config = dict(
    encoder_arch='efficientnet',
    model='image captioner',
    dataset='rendered solids tumbling over patterned floors',
    train_examples=48750,
    image_size=32,
    crop_scale_min=0.8,
    horizontal_flip=False,
    rotation_deg=10,
    tokenizer='word',
    vocab_size=61,
    encoder_norm='batchnorm',
    encoder_activation='relu6',
    encoder_channel_attention='se',
    encoder_depths=[3, 6, 3],
    encoder_kernel_size=5,
    encoder_stem='deep',
    encoder_expansion=4,
    encoder_widths=[16, 24, 48],
    fusion='cross_attention',
    label_smoothing=0.05,
    decoder_width=256,
    decoder_layers=6,
    decoder_norm='rmsnorm',
    decoder_norm_position='post',
    decoder_activation='silu',
    decoder_mlp_ratio=4,
    decoder_head_dim=64,
    decoder_fused_qkv=False,
    decoder_bias='all',
    decoder_qk_norm=False,
    decoder_parallel_block=False,
    decoder_inner_norm=False,
    decoder_kv_group_size=2,
    decoder_positions='learned',
    decoder_cross_attention_every=1,
    decoder_tie_embeddings=True,
    init='orthogonal',
    residual_init='none',
    optimizer='muon',
    muon_scale='match_rms_adamw',
    lr=0.0064,
    momentum=0.95,
    nesterov=True,
    orthogonalizer='newton_schulz_5',
    adamw_lr_other_params=0.00085,
    magnitude_pruning=0.3,
    steps=8700,
    batch_size=64,
    epochs=11.4,
    lr_schedule='cosine',
    final_lr_fraction=0.05,
    warmup_steps=430,
    weight_decay=0.03,
    adamw_weight_decay_other_params=0,
)
Rows from block 3 of the text decoder, named by matrix and row number. Each number is 128 + 32 x the weight over its row's rms, rounded and kept within 0 to 255. All counts start at 0. After the name is the row's rms in percent of the matrix's.
# k: attention key (decoder.blocks.3.attn.k.weight, 128x256), inputs 128-255
k.54 112 [128 128 170  99  97 128  88 157 128 228  67 128 179  59  69 101 144 164 128 128 103  71 114 156 168 128 128 128 176 142  61 141 145 128 150  59  89 128 128 179 105 167  86 104 166 115 204 182 128 128 117  70 103 170 200 115 112 128 190 128 154 128  94 128 128 178 110 191 104 128  98  77 163 128 145 128  86 109 128 150 128 128  94 117 192 128  90 154 128 117 161 174 178 166 128  74 164 140 142 160 155 114 114 105 145 164 181 150 143 128 177 115 186 167  76 176 183 156  59 166 128  74 117 163 128 108 157 128]
k.55 095 [106 107 158 249 114 113 102 170 128 168  79 128 147  66 128 141 115 109 128 128  88 128  77  91 128 195 128 156 128 166 143 128 144 128 102 128 107 128 143 183  81 150 128 102 103  96 168 163 128 128 147 128 112 152 174 115  92 104 156 128 104 113 128 158 100 175 128 189 128 106 112 102 145 155 128 155  77 128 113 128 143 128  77 128 128 175  78 128 128 151 128 144 141 153 144  94 128 112 128 100 153  88 155 128 102 183  79 128 156 128 144 128 153 128 103 147 199 128 128 114 128 128 113 213  99 162 128 106]
k.56 084 [ 99 128 148 128 107 103  97 128 150  74 128 142 113 128 175 157 128 168 128 128 163 128 157  65  28 128 102  96 128  69  73 128 180 152 110 162 106  98 179  89 128 109 128 105  30  86 110 128 166 185 128 128  78 111  78 192 144  75 107 146 128 111 128 145 128 102  99 112 128 128  98 178 128 164 128 128 128 113 106  86  86 128 128  94 111  76 199  92  76 148 108  92 153  94 181 163  79 153 128  94 128 128 160 128 150  60  93 164 185  91 113 157 128 153 143 128 128 113 149  90 128 165 148 106 128 164 110  87]
k.57 102 [ 52 128 142 177 128 143 114 178 152 128  91 128 128  76 141 128  75 184 108 151  90 144 128 155 193 154 192 185 128 128 128 100 152 143 143  86 128 155 147 165 113 142 128  88 113 128 179 166 162  91 128 198  84 128 171 114  61 151 152  88  85 113 128 152 156 159 111 184 179 128 128 140 159 181 128 107 128 153 128 128 114 147  95 128 156 110 128  93 128 156 142 140 163 147 148 142 144 128 174 180 128 147 101 112  80 147 165 160 175 128 128 166 194 176  51 128 128 142  81 128  80 167 142 182  91 128 156 211]
k.58 085 [165 128  99 198 151  69 128 189 113 128  90 128  92  89 128 128 128 148 156 195 147  86 128  74 106 128 150 153 128 128  97  76 128  83 128 128 128 167 152  94  92  99 128 128 128 195 158 128 128 174 128  92 145  73  98 182 173 104 128 180 106 179 154 128 106 152 128 154  89  80 101 167 144 101 187 128 108 128 113 128  91 195 143 101 128 104 173 109 146 128 113 100 128 174 128 109 128 128 144  77 144  82 128 128 193 128 128  97 103 128 114 153  94 128 128 105 128 143 182  86 154 177 128 128 163 175  75 146]
k.59 096 [188 128 128 128 153 128 128 155 128 128 128 105 115 128  87 128 106 165 128 128 187  50 112 128 165 107 128 144 128 157 159 128  79 128  78 128 142 128 112 103 128 150 128 158 155 180 157 113  99 105 128 173 165 128 112  80 128 159 128 102 128 128 112 101  94  92 147  98 142  81 193 145  99 108 142 175 147 170  80  86 128 160 108 128 128 156 165 145 161  83 172 203 113 177 128  95 128 128 128 160 128  97 195 196 115 143 128 101  72 150 167 161  60 128 128 100 113 159 128 167 128 128  88 128 108 128  96 161]
k.60 103 [219 179 128 128 128 128 178  99 157 199  79 157 159 176 128 128 128 100 178 103 160 149 101 108 150 128 128 128  94 207 150 128 128 101  85 147 110  90 158 128 113 128 100 200 159 110 142 128 128 157 128 104 186  63  76 128 157 149 128  64 149 128  85 140  63  94  19  75 128 128 128 146 165 105 108  90 128 128 128 128 155 149 128 128 128 184 143 128 159 146  74 199 150 162 143 144 128 128 128 196 143 186 143 146 102 186 156 128  94 128 146 167 128  87 140 128 159 128 128 151 174 159 128 174 107  61 128 115]
k.61 097 [159  61 155 144 110 114 112 161 107 128 109 103 128  65 111 112  89 187 180 128 144  13 128 114 128 152 151 128  95 128 173 147  95 149  73 153 109 141 128 141 175 144 143 147 150 128 128 104 128  80 128 143 153 128 128 128 128  84 109 165 104  95 128 128 150  63 176  93 162 102 198  81 142  99 128 153 128 175  82 169 150 199 128 128 141  90 128 128  62 143 102 102 103 128  98 128 160 113 128 143 100 114 154 196 128 109  62 128 128  96 147 128  95 152 128 128 128  90 145 141  91 128  75 128 161 176 107 155]
k.62 113 [150 152  96  95 158 128  90  95 181 110 116 170 182 203 146 128 128 144 128 110 162 107 151 142  96  62 114 128 117 128  45 116 149 103 115 112  82 106 128  45  79 142  83 128 128 199 145 102 128 151  51  70 165  95 128 128 157 128 128 142 164  90 141  90 160 106 110 128 128 177 150 128 114 164 152 146 128  86 173 157 128 151 128 113 108 170 149 128  98 128 163 128 128 128 161 168 103 158  66 161 128 180 148 128 128  72 150 128 140 116 128 128 128 128 128 111 128 108  96 128 128 161 168 128 128 128 128 128]
k.63 085 [ 72 107 168 234  95 128 128 238  97 165  80 193 111  75  94 128  79 172 104 166 109 128 128  94  95 169 107 110 128 128 128 147 106 153 128 128 110 190 128 154 128 128 128 128 128 159 128 150 128 102 128 172 128 171  95 108 154  96 151 128 128  57 194 162 128 188 156 147 128 128  88 159 128 107 158 174 114 187 101 128 144 165 128 180 128  62 128 145  67 148 128  76 128 162 128 105 128 128 128 128 128 128 182 128 111 128  84 128 128 128 128 153 158 168  84 151 174 128 128 128 128 161  93 186 128 128 155 158]
k.64 101 [174 128 101 128 152 110 192  69 171  72 128 158 100  79 190 128 128 100 151 113 162 188 128  86  81 128 128 145 128 128 128  65 128 128  74 166 128  72 167  84 128 142 128 162 128  93 109  69 161 146 128 128 174 189 187 163 154 128  83 178  56 146 128 114 128 103 112  17 108 148 185 128 207 128 128 128 128 143 187  95 145 151 107 128 128 149 103 115 164 163 128 128 152  94 128 142 101 188  97 147 165 147 115 180 100 114 128 146 171 193 104 128 128  86 107 128 128 145 128  94 115 128 128 114 128 128 155 190]
k.65 082 [ 62  91 158 128 146 163  98 105  94 128 112 175 173 100 128 128 155 142 128 155 128 154 113 113 164 156 100 159 128 128 157  96 228 102 146 149 144 151  99  67  92  90 128 128 128 162 128 173 104 103 112 128 128 172 106 113 128 105 175 128  76  96 171 154 128 165  86 156 154 150 147 101 146 176 145 128  98 128 128  91 128 160 156 128 144  89 153  99 128 128 128 128 128 152 128 128 149  80 175  66  88 128 128  62 176 161 158 152 167 128 110 128 169 207 128 155 164 128 151 128 128 111 128 185 150 128 128 128]
k.66 078 [185 109 128  97 128 128 128  92 128  34 128 158 101 146  85 145 104 159 154  80 155  86 128  80 147 128 128 148 128 153 155 173  86 113 105  85 151 128 128 112  68  90  87 163  54 128 109  92 167 195 105  89 128 128  96 128 128 128 162 128  73 112 128 146  97 128  95 109 146 128  68 145 166 149 128 146 128  94 110 110  74 128 128 128 128 112 168 128 128  80 189 128 128 128 150 159 128 144 128 103 128  75 128 163 183 128 128 128 128 177  94 161 128 128  71 128 128 147 180 128 128 173  86  85 128 101 128 103]
k.67 093 [182 128 108 128 188 128 108 128 128 109 128 128 128 114 164 161 128 128 150 128 161 128 112 100 147 157 128 179 128 173 154 128 104 128  87 128 128 128 128 128  80 176  70 159 113 166 145 111 142 148 128 128 128 128 112 128 156 103  47  96 128 166 128 114 110  86 128  44 148 166  86  33 128 210 154  96 128 141  91  85  97  65 166 141 128 128  90  93 102 141  54 106 128 128  92 128 104 155 159 164 128 158 153 155  83 128 128  95 101 148 145 181 112 128 146 128 128  67  96 164 107 167 100 128 145 194 160 165]
k.68 084 [ 89  97  64 159 128  98  94 128 128 103 128  91 160  90 128 147 128 128 107  71 128 128 128 171  99 154 128 158 128 128 154 103  60 154  69 147 154 128 143 105  90 104  99  88 128  97 128 128 128 128 128 174 128  90 148 162 128 201 143 178 101 186 128 109 128 147  95 108 144 113 206 194 128  67 147  73  95  83 179  96 128 156 150  80 128 128 153 101 128 128 156  81 128 181 128 146 179 175 128 108 128  91  84 167 128 150 128 110 128 146 163 173 176 109 102 110 159 128 163  89 128  74 128 184 161 144 128 103]
k.69 105 [ 99 154 170 128 100 167 116 206  55 146 128 142 204  92  99 128 143 145 128 106 111  77 128 154 154 128  81 158 128  86 161 107 152 185 128 100  62 154 102 183 128 128 175  90 170 113 128 128 105  73 161 169 113  98 128 107 128 128 173 128 143 128 142 148 128 200 128 177 110 128  94 128 113 177  95 113  98  97 146  96 101  98 173 128 128 128 151 128  74 171 128 142 128 143 140 172 144 128 175 159 128 169 101 128 194 128 163 128 107 103 144 128 184 168 158 165 168 149 167 159 115  76 128 241 150 128 177 111]
k.70 095 [110 180 113 128 181  73  54 128 162 128 128 148 150 113 128 128  98 128 148 128 189 160 170 128 160 111 128 115 128 161 128  85  69 102 128 193 128  80 160 128  37 128  75 162  81 182 101  88 185 187 141  68 165 128 128  91  90 107 113 128 105 128  90 103 175 107 128  58 128 128 199 128 112 128 128 148 163 164 154  84  90 148  78  98 128 187 128 153 178 147 192 173 128  94  79 102 160 128 128 103 128 128 184 128  68 192 105  98  84 178 185 172 145 128  77 128 128  97 128 128 128 188 180 172 152 147  65 155]
k.71 103 [144 167 151 162  63 190 157 114 128 128 113 114 169 170  87 144 113 159 154 128  75  82 145 128 107 128 142 128 128 128 168 195  25 128 128  99 141 168 100 155 169 108  73 128 104 128 144 154 108 107 128 128 128 108 109 149 145 111 174 116 157 182 128 151 106 168 107 175 114 106  87 128 102 128  78 128 148  69 128 128 143 144 162 113 149 143 152 228 128 128 151 114  89 128 156 151 128 160 160 161 128 128  83 210 158 128 149  92  93 128 104 128  77  15 142  77  89 128 142 141 146  96  77 150 167 143 164 128]
k.72 092 [ 78 128 148 108 128 160  68 151 128 146 128 151 144 144 128 148 106 109 128 128 128  93  41 144 100 128 128 155  91  86  93 105 148 161 128 128 106 110 128 128 128 108 112 113 128 128 141 101  84 128 142  99  91 128  90  81 128  75 185 114 175 158 128 128 147  90 189 166 128 128 128 111  71 200 155 108 168 128 128 128 128  99 128 106 167  97 128 107  65 112  66  90  54 128 109 150 128 109 197 115 128  80 143 128 128 128 106 175 128 128 128 128 128 172 178 128 152  54  80 182 107 180 128 147 114 128 111  94]
k.73 081 [159 128 218 146  94 128 128 169  93 112 105 185 151  99 162 163 128 160 128  92  77 111 128  83 128 159 128 150  60 128  86 128 150 128 157 128 128 110 147 159 167 128  90 128 169 128 152 109 169 128 128 150 143  88 128 111 144 128 185 175 128 145 204 128 106 128 128 183  80 109 128 128 102 211  79  89  95 128 145  73 128  90  95 197 128  73  63 155 128 169  81 169 145 128 128 128 144  90 147 128 104 128  76 189  74 128  95 128  88 128 160 128 146 185 110 162 150 128 128 113 112 216 164 185 185 128 159 163]
k.74 094 [128 113  95 149 161  61 101 128 128  85 128 158  52  79 155 103 128  92 128 107 128 165 128  92  86 156 144 128 128 128 151 108 102 105 128 152 147  44 128  87 109 128  98 128 128 206 128  93 163 128 110 100 196 128 156 128 196 106  94 164 113 150  98 113 165 128 128  21 128 182 190 155 128 110 175 172 108 128  95  96 128 128 128 128 128 148 128 111 177 112 105  94 164 102  61 104 166 128  98 106 128 101 112 146  90 188 128 128 110 172 167 151 128 160 128  87 141 128 146 102  73 151 128 128 155 151 128 143]
k.75 121 [128 102 114 168 140 128 128 128 128 128 128 128 152 128 198 108 128  96  86 128 156 214 128  76 115 104 101 117  66 181 143 111 188 170 128 128 164 128  96 128  91 128 128 102 167 187 150 128 109 100 156 153  71  83 165 116 128  94 106 128 160 170 128 117 159 117 128 114 128 169 164 149 109 141  73 128 117 159 128  57 151 107 128 157 128 105 109  30 158 147  90 128  91 111 110 157 106 111 111 171 149 173 164  69  40 104 107 157 128  90 128 146 190 174 128 162 144 144 147 159 102 174 128 184 101  92 128 145]
k.76 089 [112 171 147 128 108 153 128 176 128 149 128 128 188 128 111 128 112 186 128 128 143  99  91 128 128  61 128 128 128 128 107 128 128 128 156 113 161 156 113 128  96 128 103 128 128 128 155 174 153 128 128 165 128  91 128 128 128  82 112  99 171 128 142 128 128  97 159 190 128 107 128  99 128 128 128 144 104 103  94 100  62 114 128 128 188 128 108  29  70 188  66 128 150 102 110 188 128 128 183 128  67 152 128 128  85  92 152 164 115  97 128 111 148 164  87  71  89  72 113 168 107 166 110 149 158 128 128 128]
k.77 122 [128 171  91  66 174 171  94 108 128  80 173 128 157  91  80 128 167 142 167 114 128 113 128 128 167 142 128 152 162 108 128 128 128 116 128 146  99  70 108 160 128 128 114 164 106  96  85  93 128 128 101  84 194 185 142 128 157 106 128 128  74 101  99 172 128 143 138  47 128 194 128  54 159 185 201 153 112 128 179 109  80 150 128 128  99 178  97 149 116 101 128  89 151 128 128 128 128 151 116  80 128 170  61 158 211 128 186 140 128 193 139 169 118 149 139 166 145 128 128  74  88  77 117 128 150 164 159 128]
k.78 099 [ 95 128 115 128 128  95  63 128 155 176 128 128 145 160  93 128 114 128 128 146 193  63 128 128 143 102  84  44 128 128 110 158 143  78 172  82 107 128 174 175  44 199  65 128  96 128 128 162 106  99 150 128 115 106  90  57 142 113 128  98 194 128  91 128 128 158 143 100 128  98  81  74 128 128  83 162 128 128 114 148  82 110 111 146  77 128 108 128  84  57 128 144 143 104  68 141 128  64 128 162 104 161 160 159 150 107  84  77 128 107 178 105 148 159 160 128 167 100 144 152 128 128 110 148 105 178 156  71]
k.79 091 [128 128 128  82 168 128  91  78  88  90 160 174 147 128 128 128 186 128 128 128 128  92 168  91 151 165 165 156 165 216 159  98 128 114 112  97 128  78  91  50 142 106  75 166 128 128  41 128 160 128 128  95  94 146 128 128 115 128 128 128  61  74 128  93 128 128 156 149 207 171 107  73 128 193 163 128 147 166  71 148 164 106 128 128 128 105  71 128 128 104 128 128 110 107  94 100 128 128 161 115 179 158 145 101 148  69 128 148 128 193 167 141  90 128 159 148 147 168 109 111 150 161 142  94 108 193 128 128]
k.80 125 [102 154  88 103 194 102 128 116 128  97 128 155 143  67 128 102 165 117 178 128 146 147 128 104 184 128 128 173 154 128 159 109 128  97 104 180  97 128 158 128  40 128  84 209 104 128 108  55 119  99 128 110 187 162 172 128 178 106 128 164  83 113  83 128 128 144 100  31 128 128 140 106 128 128 156 206 114 113 175 112  23 166 147 128  56 177 147 148 128 110 113 140 116 128 113 128 163 116 128 144 153 109 175 223 174 175 128 114  90 194 186 185 150 128 162 116 145 151 128  83 107  89 128 128 128 199 128 116]
k.81 087 [128 128 128 201 128  99 128 183 128 165  81 128 157  85 196  98 145 128 128  90 128 205 145 169 128 114  76 112 159 128 167  99 162 128 160 156  89 128 157 128  99 166 204 128 128 190 128 160 112  96 177 128 148 112 154 128 151 144  92 147 128 128 128  98 158 161  98 128 108  79 158 195  93  91  83 128 109 145 173  95  92 128  85 103 128 128 157 165 128 128 128 109 128 163 128 149 113 128 128 181 128 167 167 108  82 128 160 152 162  95 145 104 183 207 128 164 148 167 128 128  73 145 113 208  92 128 101 128]
k.82 109 [128 161 115  99 128  98  74 106 128 179 128 128 165 167 128  84 142 160 198 100 193 128 147 112 164  89  70 161  67 104 108 128 116 110 166 148 115 101 144 185  83 193 104 162 107 157 107 102 128  65 190 128  92 103 128 100 153  94 113  87 180 150  88 140 157 128 128  63 165 140 166 101  75 128  88  82 128 138 128  88  65 128 171 161 128 147 128  58  51 154  89 128 109 113 109 128 114 128 152 155  74 196 194 128 128 187 128  85  67 128 180 128 128 128 154 128 156  57 167 142  81 128 100 155 162 206 172 110]
k.83 086 [109 146 156  83 128 181 160 143 169 128 110 128 103 128 150 128 128 163 113 153 103  89 156 178 128  87 154  53 146 128 112 128 168 105 143  83 152 128 171 108 158  86 153 101 128 104  89 165 128 128 108 109 162 169 166 105  96 128 156 100  97  58  84 128 128 150 128 170 111 152  95  81 128 105 128 177 159  96 128 195 128 128  65 128 143  96  90  97 128 128 186 128 128 128 128 128 128 142 128 128 157 164 101 144 147 128 181 163 187 128 128  85 128 128 114 128 128 113 102  83 128 147 143  27  44  92 128  87]
k.84 093 [172 166 156 174 108 167 105 159  94 146 159 128 128 101  97 164 128 183 173 156 128  77 153 128 155  99 184 128 114 104 158 128  97  82 155  85 128 106 165 147 165 128 128 203 104  67 128 128 128 165  65 128 154 128 128 128  99 166 158 128  61  94 146 128  75 165 100 149 115 128  80  83  98 149 156 158 128  88 152 128 108 128 155 160 107 128  93 218  99 147 128 175 195 128 144 128 158 128 111 100 155 173 128 219 167 106 144 128 167 128 115 100 128 128 128 100 154  98  96 109 142 194 128 128 128 103 156 105]
k.85 089 [161  87 157 128 128 150  90 128 147 128  59  88  39 186 128 178  75  87 146 107 128 128 128 199  91 101 128 112  70 128 128 128  80 128 147  88 201 165 128 128 161 128 128 128 128 189 128 128 128 128 154 128  89  93 109 128 146 167 150 163 194 145 128 128 128 114 128  96 128 100  93 146 128  77  82  72 128 128  38 107 149 111 128 128 145  88 145  83 150 128 128  98 128  84 128 128  96 128 142 147 172 112 180 199  58 128  97 143 128  95 128 143  64 128 128  50  87 106 152 128 153 143 104  89  84 161 113 128]
k.86 109 [ 87 128 144 158 109 167  89 170 128 128  95 143 172  87 144 106 128 128 112 128  76  91  97 179 177 157 144 162 148  87  70 112 128 128 140 105  62 174 163 128 105  89 163  84 128 128 128 148 128 106 128 147  83 128  89  86 115  99 189 163  90 162 171 144  99 173 106 215 157  87 111 128 128 154 128  95 105 128 128 128 128 128 160 140 148 128 160 148 108 128 101  97 128 128 171 147 184 128 185  90  81  60 128 128 192 163 159 105  84 145 101 109 151 128 104 114 128  98 164 157 112 113 116 201 177 128 128 128]
k.87 083 [128  95 128 146 186 128  75 199 172  86 128 128  77  52 167 128  60 144 128 128 186 128 112 108  89 153 180 128 149 165 157 128 128  87 166 175 128 128 184  86 143 106 102 154 128 162 198 128 166 150  91 128 164 128 182 153 128 128 128 177  59 128 143 128 160 111 128  55 128  95 203 128 128 143 128 166  66 165 128 128 128 128  65 105 128 128 109 110 154 128 103 175 111 128 102 147 128 147 128  91 104 109  86 199  83 157 111 150 153 175 128 158  98 149  85 128  70 128 128 110  93 174 128 204 128 147 128 153]
k.88 075 [128 150 152  86 165 128 128  58 128 128 150 128 159 190 128  83 181  95  97 163 167 194 188 155 154  79  52 146 128 158 106 128 158 128 160 128 128  78 101 110 243 128 186 175 128 164 100 128 107 128 153 101 128  80 128 192 152 128 151 128 145 128  65 128 146 109 144 103 155 158 128 152  86 128 152 128 156 168 107 128  69 112 104 156 128 128  83 102 128 128 128 151 128  86  82  99 107 128 128 128 164 172 170  65  36 128 109 148 128  66 157  91 128 128 197 128 128 106 186 128 128 112 128  64  84 128 105 128]
k.89 112 [161 148 101  86 188 172 117 103 128  54 163 156 113 105 128 128 145 117 139 144 128 128 115 142 144 166 168 162 175 128 193  93 100  97  60 161 106  91 128  88  85 104 128 142 100  87 144  95 128 128  94 117 213 128 180 178 128  92  88 164  87 128  68 128  96 128 113  24 157 164 188 101 108 128 168 128 128 151 167 128 150  99 140 128 128 152 107 128 149 128 128 143  97  97 128 141 147 156 128 128 128 128  92 193 142 128 142  78 105 195 110 166  97  69 128 128 128 151 128  52 156 106 139 139 155 159 144 206]
k.90 100 [128 203 128 101 128 128 128 151  69 141 202 167 174 144 128  95 178 128 148 128  67 128 165 128 158 149 170 144 174  82 143 152  84 128  88 100 109  78 128 191 128 128 152 149 128 111 128  70 128 128 107  51 183 166 145 128 128 159 151 110 141  92 142 142 128 176 128 170 128 143 144 128  81 128 188 189 128 106 128 176 128 108 158 101  71 128 128 195 128 128 128 144 108 128 128 112 174 156 153 100 128 169 128 128 167 165 108 155 106 158 165 143 167  74 205 128 175 148 128 128 152 159 185 141 155 128 128  89]
k.91 108 [128 128 144 128  93 189 112 111 128 111  96  73 114 195 128 128 110 184 101 161 141  90 128 128  64  99 165  88  96 128 113 146  75 104 128  79 152 128 128  94 128 102 150  70 104  59 128 194 109 171  64 128 144 128 128 151  93 114 169 107 128 128 139 104  69 140 128 201 128  77 103 128 152 114 155 113 112  90  92 152 140 108 100 128 168 128 117 142 128  99 128 173 128 128 143 128 128 182 128 128 128  96  71 178 178 140 128  67  88 108 128  93 128  85 110  78  76 100 115 142 155 128 107 128 174 101 128  98]
k.92 123 [159 128  75 108 148  85 158 146 182 128 128  97  96 128  95 112 128 101 162 128 169 109 128  87 143 116 128 111 177 101 153 101 142 103  67 128 141 128 140  95  96 183 101 128 128 128 139 162 150 117 115 155 152 144 152 165 128 128  94 128 107 108  53 128 160 128  95  19 103 151 195 176 183 108 128 128  93  91 162 128 107 184 128 106  91 167 128  90 150 128 168 111 170 114 128 128 128 163  93 199 128  94  99 128  99 147 166 100 190 128 114 155 128 128 128 128 128 150 100  88 111 128  96 161 128 143 128 206]
k.93 109 [154 114 128 128 185  90 128 154 141  41 161 139 110  40 128 116  78 117 174 128 150 128 159 107 128 168 128  94 155 128 171  97 115 128 114 194 109 106 178 100 128 151 128 158 128 128 109 109 144 161 128 108 164 128 160 128 114  69 105 174  91 128  77 128 166 104  92  17 128 149 206 168 168 148 128 187 100 128 174  49 100 152 128 128 112 175 128 128 128 128 128 113 175 128 100 104 128 165 103 171 128 106 128 194 128 128 141 108 128 198 162 190 128 128  87 128 103 105 100  82  85 166 145 152 128 174 112 177]
k.94 103 [197  66 178 111 128 162 128 146 139  87 128 149 159  83 128 128 150 181 128 128 128 180 103 128  75 183 163 159 107 128 128 113 163 110 162 114 128  96  80  96 161  94  90 128 128 141  96 157 114 157  94 149 128 148 173 115 147 128 144  98  92 128 187 128 116 128  95 166  80 190  40  63 182 181 198 128 128 168 157  85 109 128 178 151 109 114 102 167 128 107  83 101 109  85 158 157 111 153 163 145 215 128  68 115 153  62 149 109  96 150  96 160  73 153 128 115 115 148 114 128  94 179 128  99 170 206 154 128]
k.95 094 [ 95 128  88 166 194  55 160 128 114 128 160 146 142  90 176 163 150 114 128 128 128 160 128 128 110 107 128 154 128  99 128 101  83 128 109 197 128  91 128 128  80 128  99 172 142 128 128  74  98 150 128 115 188 128 167 128 152 128  81 128 128 155 128 107 179 128 159  56 150 144 231 199  87 105 183 166 128 157 162 151 151 161  92 116  99 161 151 128 151 166 128 114 105 128  91 115 128 174  92  70  35 110 128 151  79 166  97 128 106  90 156 153 175 128 157  98 113 128 163 128 128 128 147 225 110 128  75 128]
k.96 098 [128 128  83 128  52 112 185 169 148 182 107 128 181 171 128  93 169 128 100 115 128 128 141 158 106  43  81 106 113 128 128 128 128 180 128 128 143 150 128  96 114 156 187 128 165 151 128 155 107  59 175 180 128  68 128 152 141 128 114 162 128 144 113 128 128 128 156 150 128 128 104 163 128  95  83 109 128 128 110 128 144 128 128 156 181 159 183 113 114 128 162 128 112 165 128 164 151 112 114 161 108 207 146 104  91  98 189 143 149 113 128 149 146 113 165 153  97 128 165 128 153  34 113 191 117  96 162 128]
k.97 118 [128  98 128 112 144  64 140 128 184 128 105 163 128 128  90 128 103 115 128  98 162 170  70 183 160 128  68 153 128 114 172 102 140 128 149 128 128 128 128 151  71 169 128 140 128 169 168  92 128  59 128 143 151 111 154  76 140 111  99 170 128 149  64 142 144 128 100  62 115 128 197 160 172  77  67 145 117 128 183 114  66 148 101 145 106 140 157  39 109 111 128 139 149 149 115 156 106 101  67 145  71 128 101 128  91 128 162 128 128 147 107 152 162 144 103 152 138  73 128 128 113 112  98 177 128  86 144 178]
k.98 102 [128 128 149 152  93 128 142 160 113 206 147 155 128 128  95 159 128 156 128  87 128 157 157 157 128 108 128  66 163 128 107 149 154 128 113 111 163 110 154 151 128 144  80 148 128 175 193 142 104 169 111 143 144  85 107 113  97 186 109 128 149  84  87 109 128 206 111 147  97  99 128 150  96 128  99 179 141 152 140 144 128 105  54 155  63 112  93 153 145 141 180 183 175 128 139 112  91 113  86 156 165 165  98 143 108  49  92 128 143 104 128 128 148 102 165 150 180 175  62 128 158 168 159 128 109 106 128 154]
k.99 120 [ 97 158 106  94 101 158 128 128 128 128 166 165 171  98  99 128 160 114 143  88  94 145 156 128 199 128 128 128 233  58 106 150 152 106 110  96  93 128 166 128 109 128 128 128 113 102 146 128 128  78 105 128 145 160 128  94 128 105 128 128 100  76 111 147 128 208  79 117 159 168  98 111 128 181 128 159 128  92 186 113  76 128 140 108  83 154 128 150  81 128 161 128 167 111 162 128 128 128 150 109 108 167  59 128 222 109 154 128 151 147 144 201 142 128 164 171 185 176 143  88 128  81 128 186 153 178 203  78]
k.100 123 [ 68 153  73 111 182 115 155  91 142  75 185 128 114  87 128 113 179 128 139 144 153 176 168 115 173 128 155 109 164 128 128 139  92 128  72 177 109  88 128 104  85 174 167 159 128  97 146  87 128 128 128 107 187 175 157 186 147 117  77 128  80 128 106  92 152 104 128  31 139 155 177 128 128  92 162 175 162 157 128 128 100 110 116 128 105 150 115 151 183 153 169 139 128 147 109  93 128 190  84 128 128 174 146 149 111 104 128 149 145 164 154 183 128  82 143 128 115 128 143  82 128 128 175  87 105 128 103 140]
k.101 107 [101 128 111 159  70 128 161 152 101 128 181 182 195  36 102 141 150 154 153 105 116 146 101 128 107 153  72 115 116  92  78  97 180 159 112 179  96  84 110 145  88 128 167  98 158  93 156 142 150  93 114 116 163 151 178 166 148  87 128 160  63 128 156 128 156 128 105 128 110 168 182 103 165 164 163 139 104 101 186  79  91 164 145 128 160 154 128  94  91 128  77 116 142 148 128 164 169 140 128  71  97 172  61 128 107 128 210 128 140 128 162 128 128 179 128 187 128 116 128  80  78  77 140 174 167 128 140 140]
k.102 087 [152  87 105 170  85 128 158 128 183  66  93 128  98 128 153 107 128  68 128 107 100 187 128  86 128 128 152  75 165 105 167 128 107 128  61 112 186 188 173  77 128 128 128 128 128  95 167 151 128 128 128 144 104 128 165 144 106 158  98 178 107 171 113 128 148 128 128  59  84 128 151 208 167 109 100 143 105 104 128 128 192 106 128 128 128 149 128 109 195 128 128 128  92 148 211 128 104 109  91 157 155  58 128 112 105 102  83 128 167 173  76 164 111  62 128 128  94 153 128 108 182 103 128 151  90 101 106 173]
k.103 119 [150 145  91  41 146 128 147  87 159  97 110 149 128 128 110 128 110 118 128  83 173 197 128 150 151 115  93 158 169 128 128 109 171 155 128 128 166 150 128 105  50 178  80 128 128 160 128 101 148 100 163 158  99 128  87 111 146 112  60 144 128 107  90 128 174 104 113   0 144 152 145 159 172 146 106 113 140 187 142  74 100 116 166 140 128 156 149  70 128 145 109 144  96 114 128 128 128 102 111 224 110  95 169 105 128 117 103 128 105 187  90 170 128 149 114 142 128 128 166 154 110  99  67 178 144 194 115 158]
k.104 109 [170 103 128 102 128 186 128 101 128  49 150 128 109 128 128 128 128 128 148 128 154 115  86 111 115 128 156 128 113 143 117 128 105 117 144 153  90  55 107 128 149  85  94 128  87 115  85 114 128 200  58 128 160 162 146 198 128 128 128 128  95 128 143 107 128 128 128  89 168 157  71  54 158 155 215 146 170 105 128 144  94 103 101 177 104 185  95 144 128 128 116  75 128 128 128 148  94 161 128 128 191 128  80 205 145 148 128 101 105 166 163 165  68  62 128 128 104 128 100 128 105 103 128 110 148 176 155 109]
k.105 089 [144  86 162  95  62 180  96 109 152 152 104 159 128 176 128 205  93 128 128 128 145  41  96 105 101 114  99 128  73 148  71 147 105 128 128 100 109 128 128 155 187 169  84 128 128 128  86 154 114 151 174 128  64 128 106  80 183 128 154 128 182 108 195  91 128 112 181 172 159 128  72  75 128 128 143 128 128 167  70 146 128  91 110 157 142  55 128 141 128 128  77 128 108 128 114 147 113  97 150 128  96 113 201 151 100 128  68 159  89 128 128 128 105 128 128 128 128 109 128 145 128 163 101 128 147 190  86 113]